Weights of a small contrastive image-text model: encoder norm batchnorm, encoder activation relu.
Rows from block 3 of the image encoder of a small contrastive image-text model, named by matrix and row number. Rows with one number belong to one channel. Each number is 500 + 40 x the weight over its row's rms, rounded and kept within 0 to 999. All counts start at 0. Numbers have three digits each.
After each channel's rows are labels from the 100 images, of 14976, where the channel reaches its highest value: "colour at peak" is the nearest of a few named colours to the mean colour under the peak. Only what is clearly more common there than usual is listed. The data: views of escape-time and Newton fractals. In brackets: how many of the 100.
# p10: first pointwise conv (encoder.blocks.3.p1.0.weight, 128x128x1x1), inputs 0-127
# p20: second pointwise conv (encoder.blocks.3.p2.0.weight, 128x128x1x1, transposed), outputs 0-127

p10.33:440503579538524492498453510446523483523473490477538493501517441503519477508505552486450469494495552508545533433460474436517524468558564448597490527445467526494489484515474542474473512540434441514466542505553490480484457418521471500542541493503515420463496583477451479471515482498490575521543473569442468452488457543487533514494542478439447462417513471491521467572421541449612471493505
p20.33:528414456538502436479558512440496456512521479491513507582506517440468478524531527603501490515433472519520518457559539524516458549510492458510529491489416517457436535518520446480420477514477459468572504513538513439489434493475507494465452533475490548498503496567476480517531485492545437443501551544532499555498543481499539542444473474570447490513394460497439576528519541483425561462509
colour at peak: grey (53)

p10.55:447452455550479431495501472518555526506519508534553589499506505507447455476564450499514509479490491506459513485485441515532520470472453519508420493421499490518524456527508486442432500474594486432560546419496410522488463466491466467554488473487505553458497466455461542500375480438492476486445484557584502493474468522485489438478500509470476503555467577472518441508501516516596515522489
p20.55:483569505499503396502527547479527491421499490528486500585524476505472476515524560519421502504475457540404604503497507496455510523468484533530547524487524445523526519551496399448545503526471437428519453463504547495427542530455500502525521505507461444470537440475483437510541560487470543466540555490571481524456545552495471509512524487451534499460493576507416482548526557512528476550516
colour at peak: white (33); pink (32)

p10.127:514582557477502541430475518509527437499479464508520488503484485534580539485466544528360523458534497569436520510485426558471523580540489507437505496498503502588495485506487495572511515527538533460461546479492483539507556556514453475466519488486491460534478521478525520501542436539442430526462473503441545590444490482408471534531477477541534523492489435521514501544536465476510574473458
p20.127:497612509446459491481481543474517497539559446564582506451442525482557493517509540488553493543481474496514461501442440462488431467464528506530478529505459500471537479434446503542451573553431500437475456531461569476529451566415471481467546531450549513478539520545570496510523480488434553525492486472502497504490446530512532475516470553487462501520477583588478441528517500549533520553517
colour at peak: grey (39)

p10.8:477505511502512467436506407456531493562481452484489488472539524517435453503527542517493500502532509570500513505531448537492515499475555515447496493553552485494446524504473493508528530582468583470497516551441510503488543466430527492460527461510546423472480530556499528442404499470439491474528512515487421562519503477427410578452438595509441522551545509557514459560501444473510489452490
p20.8:569476513493517465510433517454463481521499524494521514459493527483466515500465485455483532457503530508438459510540486448518514442473569406586471489564486472519476543499478486433451431452552486512460425579476497496554512476431488502453461484596557518420492472477519466444489479446522538502596498421479449490507523511550464498583503577545447466477531485561462515500450494468527540466499
colour at peak: brown (50)

p10.115:519482528482527603559448500554485490566499586541408530499461506449599509500492480454461528502493537504485509517510484484506536395434534462446481537548533482510473513523470517511454520496471573537513474417503543512519499436526517552561485508450527513525535508489513522515454521519459521473516516501538514444552540505556493513562457496510432604478545520450445561536433577457514449479484
p20.115:522472517559498547458451501594529523537535529520591492575466494493475522488447524483493429525505580529453463491497539474456509475477531487541490531456490500506550541524458528522480469412474344486504437585480568522492524482448467507471486476537507482552406539444477492470460503458519518526460511500544564494473480460429463506537470456513556480567558470471540537507495480510527455528507
colour at peak: black (73)

p10.70:482546541486500481460505501563476467473473505503462493524499587540531530468434549458544486474457550498515414523531546518453463501543416555452518444514469430482506522521485448551524565507552544559447454559563502461470534412497448448491551484490546442535530530507502480568480446516474525522525483500515448505459584447580506445476497555507472582463530497539510486517533577525452518508473
p20.70:527480525487478488500510471494548547518499468496524547549524492509541520514404542472542515536485462464544556473496544519488484471549454479456479349498445559483529516521588537487491517527398530554441474514559558524537548546458542594528464507468516441468444462425506492507576484514514523465554522463458459534497526522484509466504557546483496587443546521506531452504529517463479493478550
colour at peak: black (72)

p10.90:465463527505456577508555467488435552517462507470491461482436512464519543548471448430514583447549480542479475573508489557480451524597490525484497546467449517463460484523488451483540473483524471496565529478482542593452528454523494487492507497517505462502492542526481479477540479480536535414481538565419454518467599532484460479435526490525474449493554444484509558584530526494477559551466
p20.90:466548528513483400484470399516524530515541566510490499500457564486472522461486501544559492432480492507480468405498436464492451500485553462515540474516543490544477528467446518498479468488492487536519535474524528476414557492450486559461538477512480515483504488554515464558593539450448453538473535521425531533574515496455478504475558527476591558501498462500503452494470401507439453490438
colour at peak: brown (49)

p10.19:497464502466514474559506463551401603507459542551439522517519549455511540529517547523522511489493536492492520427487467478430474530513469472491483467471440468473517531565582551552547524533576534536465514534546480479495503529519472573532471466559532558516491489466511559549461524440495534572408503555529510535472522536502452497512524606452535538442445567462533492466525504506496445493511
p20.19:506488423412486512584476511538419528548452470490522374536491502447449428463560522527461525536412507501477500452513488483528534519575479476452498547535417557472535575515485566517446493472481492478541471523494511470482483451527597493506516494458518559527584519492517505469474578492529418514433438477513452493531546561477520527519501551480492486503467528498487457494505492492472488490539
colour at peak: black (94)

p10.80:490437500438553513560522524496529395521542516436463487523537495537533440537518495468545452422550545483540427507494463475488457486501518488475491518504497619496495538561448474473504395551548599465488467540446487519464538501492503486487601578467485474488518473508467528483608476541492493469490516488458536522527512523467544523454460415517505558499465465488508485496527540437481492473509
p20.80:558506479499464519510450549512598530458545502564496486600508474531476556462479489498503545471489424463504531434532493415505516496528465540552519514461557549515449454522566411615503506510450526461555543481504470499539535527508494510507544572552532450534500480492579447448504522517498485494522512524501463546522446557435510434524515486530516498510421456529496578466464467523471561519502
colour at peak: brown (51)

p10.98:454481504520447518492505405440491474509485477495434473506485552482497436482444503510416466493495597421539468508498454517485469529486540504485498512551502479494465514504426473498508503553470467448489476490555541461456399571491542485528516504530518503523516469566523460472499442573507506534341485490449497510435539509445462505460484536472514513532491542518521478615464499499512505438561
p20.98:472513553484496474411469493530430456485514430500453559431440433592531569451502512540453517473377455508517585491523497498502459557512477487468488482476548552504481506479467439534550498503508508551456576506535510541450514547562507505528506493498545554500496515463478524470516528519527448556497517508525459499494439496478489521410490482568467453570503536451551542562557540502555503451497
colour at peak: brown (47)

p10.64:536504470497482564456530406444534516473459522500478502434494483483528512507495538509557569461481533512430520576548519473463443506510444492458508457485475451478502511474421496557507484526476512475484471504463516487547395478512472472528454493634528516492479501458491435589493523422469534471408446471586480480474487458469468545424552468452514533469494518484438536524514544448497481503522
p20.64:482536448475481488604491470416488450530474437481492422533493520366462463562467454430551422524477518499486490500445505524459497476492467527477512429500488479477489514459519491552478478475591496534473510507485409472483567615477496479501473474483479467488499500514470547496475470464483518502458572470489465523410563517463540525452454556482492454480485558495501546529449457508482497543459
colour at peak: black (100)

p10.69:493508487531487490552524464480452478544496403491497472434476498614492443535549587505502523571518473572476500483549427550499488499540455446528469549461507468549453506510496498492418536517498550441496528469483474479512462501527459545607566481489488464444512582495558478461492498478480525448512470483533521509490495452540477475533589471559487507448504448502499517507536419475475422483580
p20.69:476450475500524542471460488498498553574473483496466499530468468485510531515487496569507563489496510473543467477522559471455451607529510443481473494552492483480457456453564513482467484488468520531427552443581498366502501542463481541531533556486475522574550463482576510492494450489539476489517492451493388507527542497554534544462497487577502492551547459405505516512530469477554555489488
colour at peak: grey (37)

p10.39:536527597508557510475491488467571429572411516512473552527567545471539491447434471478482479466510564506528513502486484520454470519495475522514391475466469555455484495501515487515504566552612490460488459466502547498437494491409473479503508495492503511487524508489467507512533527453494488469464498481502458557487494592450472496488504595523458536457486560507485508621532551445528461483527
p20.39:592494485475545499537593450444512521464597475588505515534538530502478566564496508493480541528510498510462470553495523465559608430485569486524509487501509503478583519481552476546487526480456535463502452501516521462591486493535476467506486524543512559490499472583470502496548534500443444483470476530490461581516518446550522443523446420516467484492559517478447422474478542487501516521500
colour at peak: brown (46)

p10.104:460496533492516513425562495456586503460467430509520511528466466501488459492510493552520474638508454460464446484531530398478463470475495429410470525502414477548466476579464523533491557499531506491501514450452480528478507506500469491523476470466439503496471542448426506362473472505545465479478476478467563488496485500468452468547549448497477496523487472477500481523418519513493469471542
p20.104:469509492514511436494489535493499491557470495584434517578473487493516496536524498452503477546465581434508477519579453495459527501494450470494527462494573500508530555455475482542486457487441506553521513525452446429478482410479519469571464515448528554574420476456449496574476453457499513530490507510472529554546421460527526546548517572577524475457442399496520494470503519506529476523503
colour at peak: cyan (27)

p10.62:512529503466452488498485458464481622455392531444471445529461536604565521504566523447556480550512479445462529480519510494478528479492450504534537525481505468504460537439535532477461443476443506538510447473533514434481448489518547463514526532502538561461499449487528540519502467460460466593449486523544497502513561519532560434447553451510499473466494506504486498436572444478464476522560
p20.62:526533553497479624513508469485519483538497470438495511516472534487464494465518477488507551538479505445533426558506579496449557531504517538535467500545429568462526519487510485498481473496534518540499527559526500528509511495463500421521438530502545508444470521539462445526534562490529485507544542467492414519517532437475378487497455586443527579499490446438541453535492440509456422468520
colour at peak: black (79)

p10.81:465559577415469499566533551429440547531586513561468507473481463522445487535571600455541523560507486493514482486442470507520470465420521501524505512537565527501527481526552575480526497555471523540485421410522505586461462523417523479477489517490550509434488551443453552490531468492521497511466538469537541477464482533446512495477473504503484531533491494480505514574510569472493498493478
p20.81:487485525538521505496448493495568478481557476507453469492526492498480487475549486547563524573474444443552461490464558538532449483471581545485481477522474529498514452490532470475442499487493467426505498464439408528542447482518524534538518538482553450584492523519556586485574528461468424463534485531461482573411554591536515511530534471547498464504453534539456540452492476528545447462517
colour at peak: grey (45)

p10.126:477499514474456587519455567423469450502441497449495478491427504514556506497479495493555427473465461472501540526586505455485573457568522511481468484451435522459470532529560498426497520436457492461476628453455460543551515446554536500465520498489472473531532486582495502504470507520510458501529483506456548497511508514560564554470496531489492525462524518535469554525455522432407478530509
p20.126:465504499475465494534499478576478548476490523489465451469507438478457554471448578463481544473463463479501527457521517499470533460592545506462498430473519484509485502509452491516512477459460497504507550514427393498525478571531477453524492557519491508586565435555537509555505488463571524474498511458535467444533455427492525475579504432416483505490521530436451456538470564463474495462417
colour at peak: black (64)

p10.121:533542501545534618602504521491503502483474442505549479533491528478464522519469563510542509520470439542509482473479467501500523461524521511497504518538490578421592507519494538511505473490560544493568542536498509544571483435454505541513504504504479535563439508437442510529445481453471487544486462512487487517506446457478535533518534607481498599482510530458519551564430499398511480493447
p20.121:513534586486551500576476504503510496458475419525538522523506499542492526477576467515514508509511482455512481547417463494461517518441517532503490548495415518474503485505549509502457490492441478470580551537555489489533463441514450551585576556515515531484521489443489489465480438466447512600494420545493526550491539539530456483431555505510493494563444519504483513592487523547514510500608
colour at peak: black (68)

p10.9:480454578525501450567563539530497485517532462502488540462538470482538485468510503455481559478512500573499451488494506482546481528548533550494455491492439459492420450444462466465485491569487464465442448475536536469417471522461519499560534542502509520479447546443423446509497519458494582524435522508471480491517556442602521460534455504546462409515531469454525481501567489443537530430511
p20.9:465502468544495464552465460476469425495529489481493444470518493507514543521523520530542539465507508477529453531567503512581462458486559525534543488459442470547547536450526518459510450516572489514442483485447580515506570485545456400529458518529526463436597542576471487495489504526515557501470482548524474462515474510525547497485450445565466497448514519490565465495432501524389572462463
colour at peak: pink (43)

p10.71:472539516454459491522459517487471538485535448510432532528528501453535452531490485487488476462449549551478467521573502459498521425531519479534454457619449554485467465551474454469474466475477463458535471457527588538480546458511553541489468525553485520451524567544488518457541509532465510519490509529472523474559543509482427513550547492528495465481519506588408498416512520582513474594451
p20.71:581502443570480540395483433536499547476478421563505464559535442466538457538489536517506524527448541529541417532543445539559522474469493461461525476517485532436520443423535397458458503495481472448487525472506490423514461521527439485532461428510535516490521514562477460528502450513530479508497513447474569495438469487507468491542477495470521446518536499556516454568546478528468516501477
colour at peak: grey (38)

p10.119:520539489462511541534581533488547425495536542451508468442461475502467511473568459497461500552503523448493472493477506563503501500419501522467538475510448513598405517434531612473500471584497569450518549560529495501501613500527482478458534488521475472521532459456517532503521471462485456524554564500510551534511502495392481495545458475496487555472503441563526497481502509461462464473501
p20.119:591500472468464467509513509474437431454492440555525518497494445473553473537502515492525458530413588394561535513451488555494449497494497541520585539492542509492529439492511570549540469505509467494502598425485540531500532502483419543499493526472437561517532497519544513522477477492457463453520502477491518487537551518497461542515529570433551526506469516503507528511562500451499420582508
colour at peak: purple (43)

p10.18:437429472453471522480500465498523491549434488517519576528531490448435451515433422458524473456469453484544470526499436504534525446431487467438462477406527490511576471546538473502538510442471429529524482486515478418491443526488478543476496473471475438576492504499508545458459466574479482458492437545502466411451467511510452493492540486488517437504492475512474414519560473511479553487547
p20.18:430501468536481508504538468514503513490505475533500489531547479505506506503482502488464488476484482542555555461452463495550558483500572473503519521518501476507488463421503359465583459507481451390606460563578495554530499537504516546542511474500463465537534452538454485562538536585467469489515474482555539496503509509579485491553505557497506551402510546430476524509481478541463468514543
colour at peak: white (37); pink (30)

p10.51:558524441455487560530412488420530489551448574517431524451480526489499472455533467474492558526536498491492508459517435471511565511554552539509466501536491503478420552530528533479476464523539482501504417466471527574526477515497527457553573546503443431505571514501526515428470477598502492494509539532502459487408494538496483549479544547428468480458536466499517557546465442476537463486494
p20.51:500545509488501532494422488520521531463502534561467449505474483516433487550414513475437493513516475513476472567460514484514602455528529505493489492482543521495481448487486564499522539484526605450472474485507510529588482456515491450542538434521473436532505490506493456535527543529427513504452482552458477609547479584576501487521571440405485575506537537501484493517512469516508437498553
colour at peak: black (79)

p10.116:475497411515474496514443469476452449480454458477464534531523487503477484502492469508432513503462526485485544537454626502500496436526543466452543502479417465473539442535519439463463471413478488493454466538513440412448452506476548479557396442421491470590441520497479516511482454469501526504472486443496451537519510456460451454516445497489483508539412507529480520516488499532514465496449
p20.116:520490507462542589470492484471516484485484551459577506537510486509496515522488526512475539512482445435508513445534533467472485536516549515518485405524466535490411466529510534529539512534496509443501554456566540525525435433510500452577466518539555496521455375496512492504487501430425482486615490456537490525510542464557536534567533506570478492506490505492445505436422491467565523543475
colour at peak: pink (26)

p10.92:481507574469508564554408437419484454438494538481460448438473471525574487530456491522497472494500495542503489536535501493484566397521422569514479478480523486461534496511539494524412594487521495488500479553489540548464494429561513457481592556430513480465490521558482471497447491444479498539478490521478527529522581513507531559531469490459483536521452484491474505569493453454548480463517
p20.92:594443523522525495466493459504552521505531472565504492467521495529580474556533489423480444505487512469496518567574552504473520423449551518490460550526563483519520526412542487464566450476526538515469504498484501489461491556499509462506496512518481483463568580480439527556480502541494521460516500573430500480555473552544526425428493556449436493521512532531543529433494461557438478443524
colour at peak: black (67)

p10.32:497558565463480517537512514454525512549447418534526457397500451428518453508507482513453466435608508457442493454500509618531482514561458491486482504461477477534467451493479592471540598541479535494500528492511498468513583501552456491565478529444460493560491512455483488496471493480432541475492495528471515531515546478492492522575574501542504498424493485473497447528492453497504497545468
p20.32:509480508510506541457457532491519437490469534527530484446476586484490426572517481547519491489492492537491477430511477517491498388439496508519490515423525436527418533513499443507568463553523476510543461494479452537505467498472531488551505405489440485537542473456481505492400498453582562424460544513462420512507492571505559515486467452441404514480512559490473487509517522532499517503471
colour at peak: grey (37)

p10.37:445525424515522517451516507481493507458535427498467505569554446500507481500519470479518468439517492449554459506592497494517589460505461484573567460517525503568499485510603449464490582455539488530522457510530528444515514557477473484470521523437490523471545540515500525507463468531543524521488481531535507541455607482594463547613429523508491537462506500456491580520497498484513478490471
p20.37:499503559530471465448471405569493504494522461520538476465487504513535587457506533493426539496501508490509523482480511506538585522521485484491476536489529509501432552488480565477507516530474483498505545499526488401511495534536492529509531489438516533514494541511525539568464506521574492586532489490565439501479511542465448427529431485543571394566538480543428460510460492579435565443466
colour at peak: black (72)

p10.93:512527453489439524534495607489510500549490439466434477530472532492440484487504470513449499515524502489469513532538528523462560592529518458548514442475498537479473439578527505479500494527520500535449502445448517540444599462489495439517481533480492537544523439553544450498466546530582532552546521560468551501425516370496549500517487555459455509450488530573465548484480498510531509471501
p20.93:518543547461477454488516549518449537530474563454543583479521474520525630460493597475533503497420581479543451494459473498489502493600549420508553495530508500503609536506537505480439534519452492528565459518502558559503485491534486492466497490533478499495482511429492547500523509609531490559545494514542482497525498477494538558569497461502582503475499531506499522503539497558505497459514
colour at peak: black (74)

p10.83:534470500574471423452567457492571497494579464510550517465526488452471519455481496477526425583418454546504527474493573512541452522463465491522433461498484462483443518518495490470521445457418549496520527526442519540549541545476552479465499525551413497500470540474526527504479510545502495526440401525587490516497529415550488531536433491510542499461485487475512499462489523588499478488511
p20.83:526440500453527533444509464521508446520453409446496457504413450384511551445520492441440495563407515458370504475514499468518507518515498465440554460518434515492504480493563513469520480490487526526435504464501482459506524452544533526504552456479518480494476519489468580558498477525544476475493479547521505513459556488514540566507513507530465490435474533485467586514535518475421550526486
colour at peak: pink (33)